python train.py --translate=0.12 --head_dim=64 --loss="cross_entropy" --optimizer="soap" --eps=1e-08
Rows from block 2, named by matrix and row number. Rows with one number belong to one neuron. Each number is 200 + 40 x the weight over its row's rms, rounded and kept within 0 to 999. All counts start at 0. After the name is the row's rms in percent of the matrix's.
# fc1: MLP up (model.blocks.2.mlp.fc1.weight, 768x192), inputs 0-95
# fc2: MLP down (model.blocks.2.mlp.fc2.weight, 192x768, transposed), outputs 0-95
fc1.49,108,237,158,151,174,217,167,148,247,223,241,252,199,212,213,275,280,195,241,185,211,168,149,174,197,209,147,174,224,231,195,175,160,232,204,260,174,248,150,205,194,240,157,205,190,222,138,248,239,130,291,223,177,214,201,113,124,217,203,240,109,205,186,166,211,200,182,197,234,145,193,203,221,181,116,182,281,281,128,181,232,166,160,103,234,118,162,149,201,222,207,225,151,228,277,306,184
fc2.49,106,288,210,223,219,227,220,182,243,173,246,309,204,248,230,147,204,185,234,193,190,202,222,270,280,188,163,224,178,147,248,187,185,201,261,158,229,289,233,204,188,266,232,211,242,204,233,299,195,244,169,93,205,208,249,146,191,175,229,247,273,126,190,174,182,138,205,230,246,208,281,205,187,193,220,147,238,217,168,254,149,153,229,180,177,214,184,224,236,200,211,243,161,143,128,142,118
fc1.50,108,169,179,240,239,181,218,194,227,156,136,207,191,162,195,232,145,207,224,147,171,223,222,220,226,258,215,205,184,277,112,215,149,160,256,189,219,191,172,123,160,180,247,206,190,121,157,246,206,292,257,216,186,159,198,184,238,250,172,265,184,176,178,208,171,198,263,171,220,156,226,217,147,170,160,180,224,253,175,236,263,210,272,129,147,211,209,204,205,178,171,231,206,275,221,211,221
fc2.50,123,220,159,95,176,226,192,267,214,185,148,208,75,218,196,116,177,259,186,147,213,137,275,184,251,164,210,202,225,222,200,155,163,191,251,159,231,148,230,181,185,263,236,170,259,171,229,175,176,199,206,216,117,164,243,263,117,125,181,205,148,204,199,229,185,184,207,188,218,192,271,205,246,237,279,207,208,133,213,166,233,215,157,249,216,211,306,191,162,245,204,191,164,188,179,216,263
fc1.51,102,163,220,240,204,156,210,188,179,136,186,179,227,237,218,220,240,182,177,172,188,183,217,296,232,218,199,247,217,141,224,178,221,251,208,242,254,121,194,199,242,188,148,162,149,220,199,225,167,237,204,218,232,162,152,134,172,181,252,272,159,267,257,189,201,239,161,108,248,99,224,201,212,134,274,251,226,212,245,173,211,247,152,236,218,135,233,123,185,241,200,253,262,161,232,220,174
fc2.51,103,146,261,212,187,190,190,139,195,141,192,171,210,218,207,203,203,240,183,262,332,196,229,223,205,192,213,200,180,193,199,149,236,229,232,266,110,180,175,237,155,225,250,149,223,144,224,142,185,205,155,166,226,196,197,228,193,209,161,153,252,204,249,174,264,189,156,195,156,261,217,211,201,283,159,222,185,249,177,190,104,181,195,287,189,264,202,244,185,184,176,215,158,220,109,211,139
fc1.52,089,226,125,218,273,148,280,204,189,235,203,180,202,182,243,191,155,222,209,190,191,207,156,213,225,233,257,137,209,236,231,153,142,211,177,212,179,189,206,194,206,218,196,204,193,228,127,170,204,241,141,176,191,188,181,192,215,217,296,159,209,151,249,181,212,221,189,202,185,237,200,175,204,201,134,258,217,244,207,186,223,178,240,294,219,176,217,227,234,241,148,170,232,198,255,220,221
fc2.52,088,171,158,143,165,203,175,128,175,214,196,231,141,191,152,237,227,194,253,187,227,172,147,216,175,157,209,248,151,251,242,202,120,179,218,202,173,241,241,144,211,219,169,192,227,224,209,176,244,186,211,196,186,238,106,273,250,258,171,165,203,162,255,204,140,237,173,124,202,206,88,223,200,162,158,197,195,170,173,173,205,206,208,168,229,118,168,107,227,180,194,178,168,188,229,257,231
fc1.53,081,213,158,245,163,170,200,156,204,203,250,80,244,195,110,167,167,181,272,185,197,271,251,252,201,151,212,165,164,224,215,193,184,157,254,207,232,203,151,171,234,241,228,312,177,192,262,211,192,227,168,192,207,288,124,272,247,167,181,170,271,235,206,216,183,168,95,126,202,121,210,215,214,178,147,167,200,217,197,197,209,214,275,225,224,192,134,213,203,156,241,167,247,174,170,210,238
fc2.53,089,324,191,209,168,187,228,199,114,227,250,198,151,233,161,233,226,192,221,196,249,218,138,184,273,223,164,196,157,205,208,186,224,280,233,148,178,258,213,258,253,239,164,199,231,185,255,230,237,249,224,173,176,159,202,121,149,149,248,150,177,216,177,227,180,182,235,199,131,232,250,271,177,208,301,154,219,202,176,143,153,168,196,226,207,242,233,162,208,232,140,218,162,141,151,212,199
fc1.54,114,154,182,238,176,231,143,174,180,229,278,226,202,172,189,164,194,168,216,202,208,187,242,198,210,196,85,157,159,245,260,152,207,174,182,197,264,230,175,222,159,209,258,257,223,162,166,190,134,281,176,210,204,125,245,225,232,242,270,235,288,180,227,290,243,219,211,190,181,142,145,254,231,247,222,154,221,169,213,184,219,211,224,104,219,206,261,231,213,195,230,119,202,241,188,163,65
fc2.54,110,188,147,191,149,182,231,212,134,256,154,202,187,149,188,140,303,213,252,139,213,178,173,126,168,250,182,215,208,204,167,186,199,215,187,169,196,198,169,263,127,188,274,215,121,100,220,200,154,191,223,122,162,170,198,154,155,126,252,151,218,188,191,161,207,266,187,180,231,277,194,254,213,180,221,170,148,223,166,184,191,224,166,200,218,178,179,192,150,180,171,214,213,213,213,149,237
fc1.55,094,207,152,136,206,142,241,214,223,147,175,169,168,214,261,172,237,226,260,86,235,207,206,255,224,176,211,260,148,209,264,224,188,194,191,150,278,300,167,186,252,126,157,207,225,264,225,261,176,239,251,289,224,187,151,163,311,226,223,227,187,200,149,191,166,238,204,209,241,201,137,275,187,151,255,203,302,136,164,133,198,233,242,244,151,192,239,158,220,169,201,180,232,277,146,236,256
fc2.55,102,216,195,172,244,130,160,238,209,223,272,192,192,252,309,74,187,195,215,210,197,262,172,205,175,136,183,198,260,189,209,196,131,215,226,196,230,208,214,240,223,213,123,224,175,265,216,180,197,138,196,191,193,194,105,128,157,199,205,166,205,202,181,191,217,198,242,158,231,224,237,284,232,149,180,190,161,196,195,174,212,177,210,195,224,285,208,173,176,205,135,156,222,176,178,202,258
fc1.56,118,227,190,177,210,213,222,169,196,260,229,221,159,237,172,261,177,266,226,256,176,192,185,118,262,231,264,175,203,223,136,174,163,178,240,212,198,267,152,252,218,176,217,202,200,221,205,245,190,234,221,147,225,178,245,189,224,157,196,277,121,238,171,157,218,217,200,157,242,205,163,245,164,122,238,230,191,254,203,111,155,204,188,261,184,132,239,196,252,246,205,153,185,140,155,228,234
fc2.56,107,242,177,245,134,172,201,206,160,215,257,181,222,199,202,142,159,221,236,178,179,180,115,184,268,129,214,163,220,134,181,128,207,190,168,174,218,189,228,204,189,238,225,189,171,134,192,172,217,162,225,200,165,205,205,229,238,207,188,210,192,185,166,218,155,169,260,208,150,123,226,194,124,209,164,151,172,124,183,231,265,203,228,181,300,169,240,258,253,193,217,227,183,116,205,155,183
fc1.57,073,158,235,153,190,224,211,272,197,180,131,242,134,316,254,224,162,251,148,167,226,147,228,157,177,157,210,213,149,215,184,199,224,244,215,235,190,116,217,270,236,229,223,203,269,232,158,202,186,239,154,230,169,214,261,177,259,136,237,236,182,234,221,246,167,168,144,187,190,169,223,159,115,243,224,225,280,167,139,205,206,242,219,193,256,182,238,203,254,194,221,251,266,195,136,214,232
fc2.57,083,99,215,170,161,174,240,259,191,194,269,197,126,163,192,203,204,221,220,219,225,201,212,183,188,207,208,201,136,243,149,130,162,213,214,164,198,259,158,152,186,269,152,217,174,212,206,143,259,150,176,201,166,222,266,172,209,314,136,209,222,239,216,163,225,209,178,184,217,231,210,243,225,137,202,188,164,239,246,234,137,225,218,202,169,255,191,227,223,224,105,202,214,272,190,239,178
fc1.58,100,204,185,172,185,230,224,217,202,180,186,155,155,194,258,216,217,198,176,148,238,198,182,144,197,184,123,230,160,194,180,144,138,244,235,201,137,188,185,174,177,245,233,215,195,238,247,227,203,228,196,214,201,127,258,173,133,166,237,218,229,216,220,229,218,183,201,114,256,186,202,242,164,175,187,136,218,218,227,122,207,98,196,195,216,205,172,185,112,209,165,234,222,175,197,165,216
fc2.58,101,146,263,189,190,219,212,235,232,167,160,207,150,97,157,195,180,244,236,165,212,181,216,213,214,215,223,193,200,218,246,126,206,181,201,124,209,220,202,183,213,219,187,250,248,233,181,196,218,189,191,210,272,196,166,120,176,180,189,178,206,136,181,201,204,154,178,143,173,179,154,196,220,190,200,163,305,174,224,172,209,201,194,210,73,208,185,158,201,172,268,179,248,160,180,224,216
fc1.59,095,218,212,200,242,175,248,210,206,106,222,213,165,254,178,191,131,213,220,195,248,193,198,208,160,155,245,189,268,177,237,269,165,154,185,179,253,199,195,228,149,179,126,250,221,199,221,170,224,116,212,133,223,178,208,157,241,102,232,155,186,133,272,208,194,142,160,171,233,255,153,216,164,187,162,139,189,188,268,168,186,214,239,206,220,184,217,253,225,196,227,185,153,262,195,202,156
fc2.59,091,162,229,232,251,216,169,170,232,137,181,228,131,221,149,154,222,171,227,205,245,293,197,217,168,99,181,181,188,217,105,199,127,218,217,253,178,245,193,200,164,157,116,171,259,146,230,256,205,197,197,202,251,261,226,162,195,268,146,234,234,123,252,220,206,205,253,246,174,143,218,213,164,213,216,112,166,233,128,186,162,171,158,228,238,192,211,190,135,169,187,161,108,222,287,253,201
fc1.60,120,209,286,186,152,213,225,216,223,188,204,213,197,199,200,204,226,194,241,142,238,273,177,242,265,266,199,137,291,248,241,195,243,127,209,188,174,246,153,244,159,165,204,190,126,133,164,241,209,182,172,203,204,195,198,280,176,168,123,168,197,241,157,226,205,260,187,181,233,218,228,132,219,171,210,143,214,205,154,207,219,239,219,242,134,173,163,217,192,236,267,172,94,168,83,157,198
fc2.60,112,168,179,231,178,166,212,179,175,194,195,246,278,224,171,175,113,204,170,203,248,256,152,207,142,261,221,187,295,120,209,204,212,258,172,236,162,173,222,185,180,239,253,202,221,237,167,141,180,135,225,181,198,184,203,120,232,217,305,197,200,216,224,222,200,165,220,168,166,192,236,214,190,239,171,258,175,273,215,188,196,278,155,170,179,224,208,189,223,190,211,178,164,163,214,211,273
fc1.61,100,165,178,140,224,267,247,143,155,175,222,240,260,226,198,203,197,125,165,235,207,210,177,197,160,210,134,276,254,214,277,184,203,107,242,195,280,219,197,235,162,107,150,121,161,171,143,164,207,198,185,252,214,142,174,178,226,211,199,278,166,235,194,209,234,219,142,206,150,137,171,144,205,175,190,147,246,216,242,222,193,242,172,198,182,207,273,133,180,153,221,135,191,159,243,177,248
fc2.61,099,248,258,158,210,127,239,186,150,189,261,164,242,225,280,171,218,214,138,96,170,207,197,182,168,207,208,186,191,230,212,206,150,240,248,191,195,228,234,183,220,207,203,233,203,259,170,141,197,174,274,105,199,249,126,111,247,182,192,192,180,187,176,266,187,199,215,77,204,146,184,286,147,169,188,176,171,179,236,196,204,189,249,224,183,326,158,203,206,168,227,192,278,243,239,243,198
fc1.62,084,135,109,139,238,160,205,247,259,178,208,176,213,200,156,243,200,228,226,156,189,267,175,255,244,240,251,193,180,233,189,155,167,244,196,225,179,133,164,233,212,241,207,190,154,169,121,204,198,208,209,134,226,230,216,133,266,196,151,245,175,226,211,196,181,165,206,188,233,159,215,145,149,275,151,223,162,209,164,240,162,207,241,211,240,225,256,191,251,86,270,221,189,241,242,148,231
fc2.62,086,215,194,226,187,269,174,217,187,225,170,248,193,222,240,188,273,210,129,177,168,210,233,240,206,104,146,199,205,213,199,203,182,201,238,227,169,287,232,167,142,197,218,200,209,215,220,210,161,218,182,252,133,178,232,190,219,217,179,286,197,161,199,219,213,109,183,154,184,208,260,172,224,286,323,194,190,113,181,245,173,252,223,154,181,196,141,200,199,213,177,197,214,177,206,101,196
fc1.63,091,147,162,234,179,167,219,268,268,239,203,153,198,206,192,182,190,279,177,205,241,210,188,161,141,197,236,221,166,219,199,290,127,181,257,189,154,259,230,203,221,156,225,187,224,182,266,212,174,218,277,308,228,222,161,253,227,185,130,230,262,227,178,223,159,210,253,217,230,254,161,255,109,193,163,304,257,268,199,270,121,216,299,195,205,209,197,198,191,224,201,187,155,223,204,157,138
fc2.63,097,174,188,166,253,187,153,244,149,114,160,246,195,215,180,216,251,177,218,184,216,197,272,217,162,236,213,159,197,170,219,252,208,248,208,159,151,159,234,210,176,189,152,125,196,196,251,206,254,159,223,180,214,243,127,238,212,172,162,190,213,162,219,223,141,239,259,240,197,161,183,155,212,198,303,225,149,184,159,128,170,254,183,269,190,186,209,205,278,171,236,249,235,213,282,186,159
fc1.64,095,177,129,197,206,236,138,192,230,271,198,232,180,235,221,213,182,224,197,153,172,216,196,190,204,274,249,202,176,272,207,177,194,220,299,279,205,130,149,158,171,191,143,214,189,230,230,272,252,158,191,216,191,189,252,198,230,168,240,189,240,128,196,218,186,260,202,178,123,148,247,219,164,140,223,227,234,193,213,183,190,250,245,194,266,249,236,272,203,162,126,237,248,261,202,136,199
fc2.64,086,242,177,194,192,183,280,227,151,161,200,165,200,178,256,157,177,242,265,260,192,223,141,274,208,149,236,212,183,153,136,223,152,200,247,173,176,164,294,157,220,223,205,229,208,114,184,161,153,258,210,220,179,158,192,149,233,185,268,204,119,229,208,194,193,220,241,248,257,209,254,92,184,224,189,234,185,225,154,219,156,245,238,193,114,184,176,181,179,212,171,172,182,224,264,169,250
fc1.65,110,163,196,195,199,192,155,188,154,177,188,111,181,149,184,174,152,146,213,210,247,246,214,205,186,216,189,223,162,194,219,259,210,234,263,197,177,151,232,194,202,185,188,209,247,170,124,176,132,170,192,252,128,137,246,135,183,217,219,240,196,191,262,159,246,245,235,257,207,193,200,186,229,230,174,207,223,194,128,233,101,182,170,217,120,273,199,234,157,163,126,134,181,243,213,230,183
fc2.65,119,169,239,208,268,263,203,182,252,157,154,248,183,131,205,200,190,146,209,205,193,143,215,246,235,205,209,244,253,225,156,151,242,254,168,234,217,201,179,118,138,223,144,166,201,209,207,287,120,124,165,161,132,182,241,205,289,153,243,154,248,198,226,151,153,224,129,172,248,204,283,190,209,154,244,191,177,158,231,242,184,208,242,261,240,133,179,214,215,188,166,189,238,201,215,141,199
fc1.66,086,228,258,231,225,195,211,245,218,199,211,183,198,257,258,237,200,248,166,180,174,128,145,200,216,132,263,188,220,265,208,223,96,169,198,182,189,212,229,278,127,202,243,234,218,199,173,271,256,235,172,245,209,191,205,198,178,112,162,254,209,284,231,173,208,229,125,185,169,244,188,187,136,187,141,176,277,189,242,169,159,223,237,149,225,187,209,190,202,264,195,243,158,160,203,249,212
fc2.66,089,171,171,231,230,163,155,176,281,168,222,218,152,227,229,241,175,241,229,171,250,273,100,201,182,212,140,161,263,132,207,245,219,197,162,215,230,168,191,139,190,257,168,187,192,188,217,184,190,142,240,231,197,217,147,177,221,267,217,179,271,235,168,159,242,204,222,207,200,141,263,153,185,213,192,247,172,184,226,194,250,166,147,211,216,234,217,197,234,176,275,248,222,251,341,256,255
fc1.67,102,159,219,187,145,216,158,180,151,162,254,191,249,208,144,150,187,156,182,181,130,119,175,116,116,197,216,141,174,224,178,182,164,155,200,210,268,218,190,220,223,150,198,150,191,222,245,176,238,205,153,187,171,236,224,146,247,188,209,230,137,234,131,226,196,181,192,209,231,173,176,279,149,219,204,197,151,180,244,275,155,137,238,234,195,218,170,165,234,121,223,237,240,182,211,195,188
fc2.67,117,178,146,137,142,202,195,149,210,159,171,220,65,217,154,207,265,171,168,124,225,129,161,236,195,179,137,208,128,168,217,189,216,240,164,185,252,204,241,262,229,232,195,217,283,222,248,218,218,192,168,137,207,173,208,252,211,125,234,253,226,206,206,220,106,116,182,175,202,218,244,215,196,186,233,199,298,175,192,203,248,183,107,204,218,219,229,227,243,187,266,246,164,229,153,208,271
fc1.68,090,175,153,262,204,147,225,271,175,205,207,193,191,244,228,164,175,194,204,238,247,249,118,185,160,141,227,208,197,209,180,242,276,172,200,140,204,155,174,252,166,205,244,198,148,199,245,205,164,192,206,196,206,143,168,295,246,185,171,195,327,229,161,175,166,269,204,211,167,141,189,212,133,226,231,220,216,216,196,223,248,109,208,191,263,160,139,121,200,163,143,203,251,226,229,122,240
fc2.68,090,179,174,255,229,234,207,260,143,194,218,203,134,237,151,243,191,201,193,196,238,176,194,161,176,221,264,248,168,164,184,169,175,238,177,210,208,224,205,161,251,208,172,168,164,139,99,197,217,176,203,190,244,232,197,191,170,164,276,194,168,157,224,184,194,215,127,207,202,229,192,243,223,201,219,227,229,227,257,173,148,165,195,170,189,182,164,146,261,175,176,242,170,206,201,183,229
fc1.69,098,224,200,185,193,199,268,207,224,181,199,180,225,232,160,159,97,172,127,255,210,177,143,292,209,146,242,295,246,207,220,173,190,198,249,188,211,246,133,112,191,212,217,221,214,176,159,224,192,248,196,226,225,275,193,221,202,199,191,119,223,193,178,177,190,141,107,218,231,238,192,240,189,241,192,203,252,235,234,249,237,202,206,204,233,133,178,277,184,236,182,224,262,207,197,165,179
fc2.69,099,198,184,183,221,251,168,232,241,166,234,196,231,155,212,244,225,222,238,256,197,142,189,184,142,220,208,148,140,147,159,170,225,189,144,215,166,170,233,209,233,204,218,236,250,203,185,209,171,188,174,193,173,184,192,229,191,160,210,234,207,226,287,199,153,252,200,145,140,240,204,219,162,174,254,231,133,139,219,132,144,149,198,128,211,186,221,147,145,261,208,260,197,189,225,242,166
fc1.70,098,167,216,242,241,234,171,229,185,182,136,191,163,232,151,174,196,178,166,201,237,170,273,213,176,248,199,188,196,219,201,225,188,181,270,202,174,232,259,225,261,217,203,117,188,221,212,214,214,181,196,188,241,223,175,191,206,163,156,211,204,151,235,235,223,184,301,186,184,193,239,146,221,169,218,286,223,196,155,218,192,193,245,249,192,153,208,125,195,169,227,241,239,199,132,144,193
fc2.70,101,216,343,188,182,241,192,253,188,142,258,235,226,219,236,179,189,197,165,178,250,202,229,245,230,199,231,228,160,267,232,261,181,200,165,251,213,159,131,251,199,282,205,190,248,239,203,223,146,224,214,196,98,217,154,205,205,174,181,171,169,200,235,237,135,281,161,188,232,178,238,246,238,223,212,230,264,224,103,226,254,236,168,246,167,191,228,179,238,165,234,222,215,118,125,228,199
fc1.71,080,180,258,122,254,249,113,211,234,164,204,125,239,202,190,219,171,184,167,249,188,286,270,216,169,173,208,232,174,184,224,209,164,161,192,121,206,196,227,234,191,160,218,256,203,191,136,234,241,153,123,229,168,238,172,251,251,208,174,231,222,261,217,221,242,255,196,241,242,214,204,158,186,153,215,205,156,286,133,208,142,183,191,203,216,216,184,265,223,186,265,205,191,87,230,168,168
fc2.71,092,201,194,225,187,238,235,193,208,196,182,243,296,207,175,247,246,292,188,224,144,160,171,217,218,158,217,219,245,251,155,230,174,283,232,212,207,187,246,262,174,159,205,208,223,215,270,231,242,226,237,111,191,235,230,168,198,243,219,196,223,210,189,239,166,240,177,279,209,164,207,259,194,184,228,210,255,226,217,153,198,209,228,142,202,237,243,173,95,269,227,182,203,206,139,160,198
fc1.72,093,212,204,155,202,205,191,256,219,173,172,180,194,189,191,204,185,144,163,276,228,205,174,150,202,228,169,202,246,174,212,125,129,320,194,186,206,190,235,182,169,113,240,211,272,233,207,260,139,243,191,220,193,188,192,146,151,206,246,135,226,195,145,151,221,191,105,171,219,160,240,242,210,244,186,176,207,196,154,195,253,196,242,206,211,235,244,259,197,191,209,152,225,214,144,193,217
fc2.72,087,218,263,224,224,199,205,208,212,220,192,242,209,262,202,224,255,197,206,207,171,198,192,192,152,153,169,199,141,181,103,257,231,131,160,179,203,203,137,205,200,304,101,223,247,223,175,245,235,189,208,220,225,164,186,182,194,170,149,167,247,229,230,233,224,191,198,170,155,225,193,220,207,231,258,214,232,171,148,138,169,209,233,201,126,142,192,198,187,182,159,274,216,194,153,203,176
fc1.73,100,266,204,155,237,193,243,268,229,199,181,166,162,185,172,246,174,200,140,221,154,224,189,173,237,231,249,193,217,175,244,161,156,152,171,150,171,154,158,151,215,239,202,181,202,262,206,231,187,306,167,230,214,171,155,168,245,92,251,214,240,205,158,201,234,237,153,169,142,166,234,160,229,165,177,196,241,160,195,190,247,208,216,179,178,184,190,136,237,181,201,176,187,271,275,147,150
fc2.73,092,202,198,265,155,220,170,248,219,224,144,176,219,159,216,204,203,194,147,202,159,256,246,149,162,197,232,134,126,303,216,179,195,232,166,223,233,137,254,225,224,156,149,246,193,262,147,181,226,161,281,195,256,245,147,227,122,168,197,223,173,199,178,208,204,192,244,252,211,251,244,186,203,233,134,104,156,269,214,238,258,200,156,201,202,270,190,195,167,162,209,135,261,192,170,159,238
fc1.74,080,187,151,191,236,142,181,147,216,196,161,170,232,175,194,147,179,190,186,202,182,222,251,171,195,186,167,189,214,249,195,206,195,145,231,174,239,128,182,179,233,183,208,246,221,246,211,194,201,137,89,247,207,219,185,262,196,205,153,185,207,209,187,211,214,175,161,189,187,150,184,159,193,159,249,173,319,159,160,247,336,213,221,228,252,200,246,144,151,159,154,151,234,230,189,193,178
fc2.74,098,210,214,217,207,179,239,184,178,247,183,156,194,167,239,189,196,223,247,136,230,206,136,176,236,194,213,275,168,245,241,247,151,257,245,147,159,110,228,231,171,279,233,219,208,244,213,291,155,234,210,188,223,241,257,135,226,167,172,195,255,203,194,136,236,141,212,195,231,223,237,260,212,126,195,134,149,199,224,129,170,219,229,219,193,167,194,237,219,170,166,178,218,125,175,156,216
fc1.75,093,243,187,147,224,223,278,264,254,151,98,179,135,187,180,195,255,168,161,203,153,225,208,167,210,145,173,202,103,156,225,214,218,139,220,237,188,173,144,230,227,293,254,188,225,215,210,205,239,182,181,252,155,201,170,189,184,197,167,222,246,240,207,226,141,151,220,230,207,193,130,224,192,221,193,205,151,204,148,227,272,146,177,171,71,205,206,147,215,189,220,209,198,186,211,127,232
fc2.75,101,175,208,246,220,208,145,192,253,183,212,122,149,205,149,225,149,185,224,155,161,191,232,232,151,269,233,165,205,256,161,208,139,220,259,173,233,178,168,189,230,155,174,197,213,230,175,218,201,115,144,229,171,218,264,265,253,190,290,155,166,208,118,237,214,240,202,175,239,253,216,261,224,207,236,188,274,205,178,214,192,188,159,194,263,262,180,268,275,181,157,194,227,250,158,234,205
fc1.76,101,195,172,269,197,131,219,200,153,253,134,169,159,122,182,171,236,185,212,242,284,190,179,135,174,211,194,154,182,275,265,234,206,262,201,165,171,146,156,246,134,202,166,165,200,173,199,208,215,191,254,216,163,276,206,180,217,143,214,224,285,144,185,216,270,231,191,230,237,153,224,185,193,198,189,299,172,279,177,230,221,200,216,129,203,162,185,238,174,222,184,114,155,229,186,216,181
fc2.76,102,204,189,218,235,197,193,232,206,189,158,208,79,215,200,212,184,194,202,138,187,246,172,191,157,153,202,148,240,128,198,162,220,230,250,227,140,138,177,199,151,142,186,200,251,184,274,208,263,180,228,205,125,259,175,267,255,244,249,188,185,221,152,219,178,208,200,170,207,231,160,231,171,265,264,161,143,205,234,173,244,187,263,227,206,241,213,170,179,201,188,209,231,186,128,233,260
fc1.77,082,240,146,136,186,160,174,298,222,211,212,211,186,178,232,161,203,227,209,215,241,185,159,199,212,209,251,124,195,331,251,230,283,196,210,280,160,240,187,215,238,236,191,268,290,195,216,160,243,223,186,231,167,230,161,238,184,302,206,175,190,199,188,183,211,272,171,180,249,207,167,177,183,238,173,201,219,188,207,189,180,103,223,248,210,188,222,159,224,204,244,190,239,171,210,133,242
fc2.77,087,187,272,139,289,130,207,233,219,226,159,187,177,240,192,202,204,179,197,213,177,203,261,190,159,120,199,258,237,209,200,273,149,160,178,200,181,244,188,250,226,229,230,223,212,140,252,168,248,220,268,216,191,278,217,202,277,195,238,208,214,129,217,212,209,246,229,100,214,222,131,226,218,211,216,225,183,225,215,252,183,168,153,184,220,218,151,267,230,185,160,240,220,170,179,248,179
fc1.78,111,173,206,191,146,272,179,236,196,205,252,147,171,200,246,190,283,92,198,170,205,148,166,237,226,251,185,237,220,160,192,124,201,164,231,148,185,145,158,196,232,237,249,168,237,182,162,164,227,242,159,162,217,181,203,171,308,162,274,253,126,176,252,240,215,230,195,193,207,202,182,219,152,132,231,240,185,220,161,103,196,265,196,144,226,187,205,265,152,193,156,228,239,156,220,174,191
fc2.78,117,200,197,265,231,245,183,260,153,133,191,214,221,212,153,193,190,120,238,188,224,229,130,168,223,242,185,186,232,200,207,144,181,195,219,161,179,272,171,173,199,236,207,165,190,162,255,290,216,243,181,272,169,147,269,174,203,205,172,193,278,201,201,130,200,158,159,196,56,213,165,258,170,208,261,154,192,181,199,117,164,229,231,230,250,203,215,127,216,193,203,193,232,225,162,213,212
fc1.79,102,251,226,141,247,219,147,266,157,124,151,143,269,153,143,182,181,209,173,177,178,185,249,184,215,260,173,167,140,254,147,206,182,217,184,259,200,208,187,151,185,191,213,120,285,181,150,202,189,227,164,212,189,208,234,182,133,207,157,186,186,253,148,216,250,183,150,217,257,165,217,215,205,236,278,205,168,194,172,207,161,212,149,194,153,258,273,190,252,123,138,275,200,163,182,262,119
fc2.79,095,234,166,237,204,262,218,233,208,182,184,200,240,161,174,185,202,242,191,218,116,274,106,235,199,158,153,226,184,188,271,212,168,244,216,220,196,188,225,217,168,195,168,216,157,182,191,204,244,205,242,193,167,140,119,184,166,204,186,178,134,154,167,164,169,152,258,179,231,233,274,219,139,179,105,274,236,219,239,157,196,159,234,199,161,203,178,219,171,240,246,203,219,201,213,285,252
fc1.80,110,223,222,124,153,219,187,169,206,210,201,176,152,199,195,212,181,91,181,205,177,226,175,160,210,161,225,206,204,165,246,263,195,160,152,325,175,179,189,224,170,206,213,197,165,180,255,242,186,233,230,190,207,260,251,239,184,183,245,248,149,204,187,255,240,218,82,218,216,222,194,189,196,224,201,242,157,188,208,292,161,201,200,262,193,272,269,197,128,207,177,218,230,219,166,221,205
fc2.80,100,228,225,247,199,192,199,245,264,224,152,169,180,177,176,216,248,241,184,264,194,233,180,178,128,200,230,153,136,255,172,204,209,138,192,168,174,231,175,220,188,240,269,258,202,242,165,135,189,276,126,193,204,126,171,149,206,232,188,200,204,176,229,246,254,200,180,159,200,182,249,274,171,224,212,179,190,220,212,123,270,186,261,150,162,196,230,143,181,144,233,227,196,180,256,224,122
fc1.81,094,187,192,253,228,180,202,176,272,245,209,212,146,313,168,199,158,147,238,190,152,238,240,195,117,151,208,182,163,151,212,172,133,241,179,189,194,188,164,262,198,251,203,270,193,202,146,164,208,227,200,173,215,234,115,205,184,170,209,192,142,181,283,212,210,222,166,159,250,259,206,202,164,206,293,242,193,234,221,145,164,199,230,214,181,133,150,128,146,245,171,217,265,109,192,218,200
fc2.81,091,215,210,218,197,207,225,236,195,264,179,248,181,209,180,263,195,185,249,265,181,167,187,234,195,145,248,281,158,190,188,147,258,187,190,180,212,171,246,255,173,142,203,239,142,191,202,201,186,155,213,111,165,163,205,245,175,163,265,259,206,173,195,242,142,245,210,198,183,191,275,262,203,160,191,182,178,208,194,182,234,198,122,183,186,291,198,186,260,149,128,226,197,205,197,110,231
fc1.82,093,215,225,200,229,247,230,301,230,197,178,199,225,197,217,211,155,202,163,234,219,98,196,153,185,183,212,228,244,205,198,207,201,218,210,225,205,122,177,183,187,206,263,141,311,212,262,269,186,99,168,152,123,195,218,159,185,267,223,186,161,186,251,221,236,250,189,211,182,181,133,207,228,227,136,213,256,216,284,168,222,224,210,202,222,166,188,146,161,165,182,165,276,198,130,197,231
fc2.82,087,247,149,200,96,269,180,217,170,229,170,246,142,117,160,199,185,191,244,145,180,303,181,168,171,199,232,198,164,247,168,236,243,141,193,195,211,217,233,240,201,203,238,221,235,251,211,240,232,229,244,179,199,182,144,214,261,174,155,153,275,202,165,228,184,190,175,215,200,263,211,130,162,217,186,120,209,213,175,117,202,185,262,177,262,217,83,186,236,175,277,222,206,203,183,230,169
fc1.83,086,134,200,193,183,248,218,243,213,239,206,157,244,174,194,229,148,179,188,128,132,252,215,156,237,188,195,254,180,234,148,222,216,169,234,220,194,66,289,261,192,169,177,206,224,294,223,120,208,234,168,173,220,122,235,238,146,220,219,257,192,191,266,192,246,207,142,226,172,186,188,215,182,193,267,231,237,261,190,180,123,280,224,174,167,249,285,233,212,270,122,205,229,219,232,161,199
fc2.83,083,219,204,219,230,184,190,191,207,135,196,183,175,111,284,162,234,215,225,204,236,159,187,239,216,264,223,187,166,156,164,90,276,171,231,223,174,245,231,204,225,181,161,200,240,210,210,185,254,223,160,186,200,198,235,155,215,236,215,232,220,197,233,241,177,198,202,211,224,226,251,152,221,185,186,233,161,229,290,158,254,169,189,307,308,161,121,241,159,173,198,239,240,214,280,117,195
fc1.84,100,97,218,205,265,257,279,166,171,114,180,124,253,200,238,151,179,225,172,238,249,178,173,167,236,255,192,203,246,192,216,242,186,213,244,172,256,221,201,263,271,155,213,279,159,201,215,162,185,247,167,241,141,274,226,255,151,251,154,211,215,185,194,218,191,153,158,162,202,187,117,209,209,190,200,151,199,183,184,189,187,162,243,216,265,201,189,184,192,185,207,213,170,158,203,248,113
fc2.84,106,185,240,202,219,139,188,285,180,202,174,263,240,168,147,244,223,216,103,166,174,225,243,233,189,176,168,151,190,206,156,158,145,232,234,214,224,241,330,196,145,192,164,263,186,200,283,191,196,240,186,204,204,168,213,201,232,134,189,203,234,154,226,219,213,231,235,215,228,216,133,224,115,115,273,225,225,208,221,166,207,197,186,275,188,177,251,185,214,255,120,190,233,172,208,171,218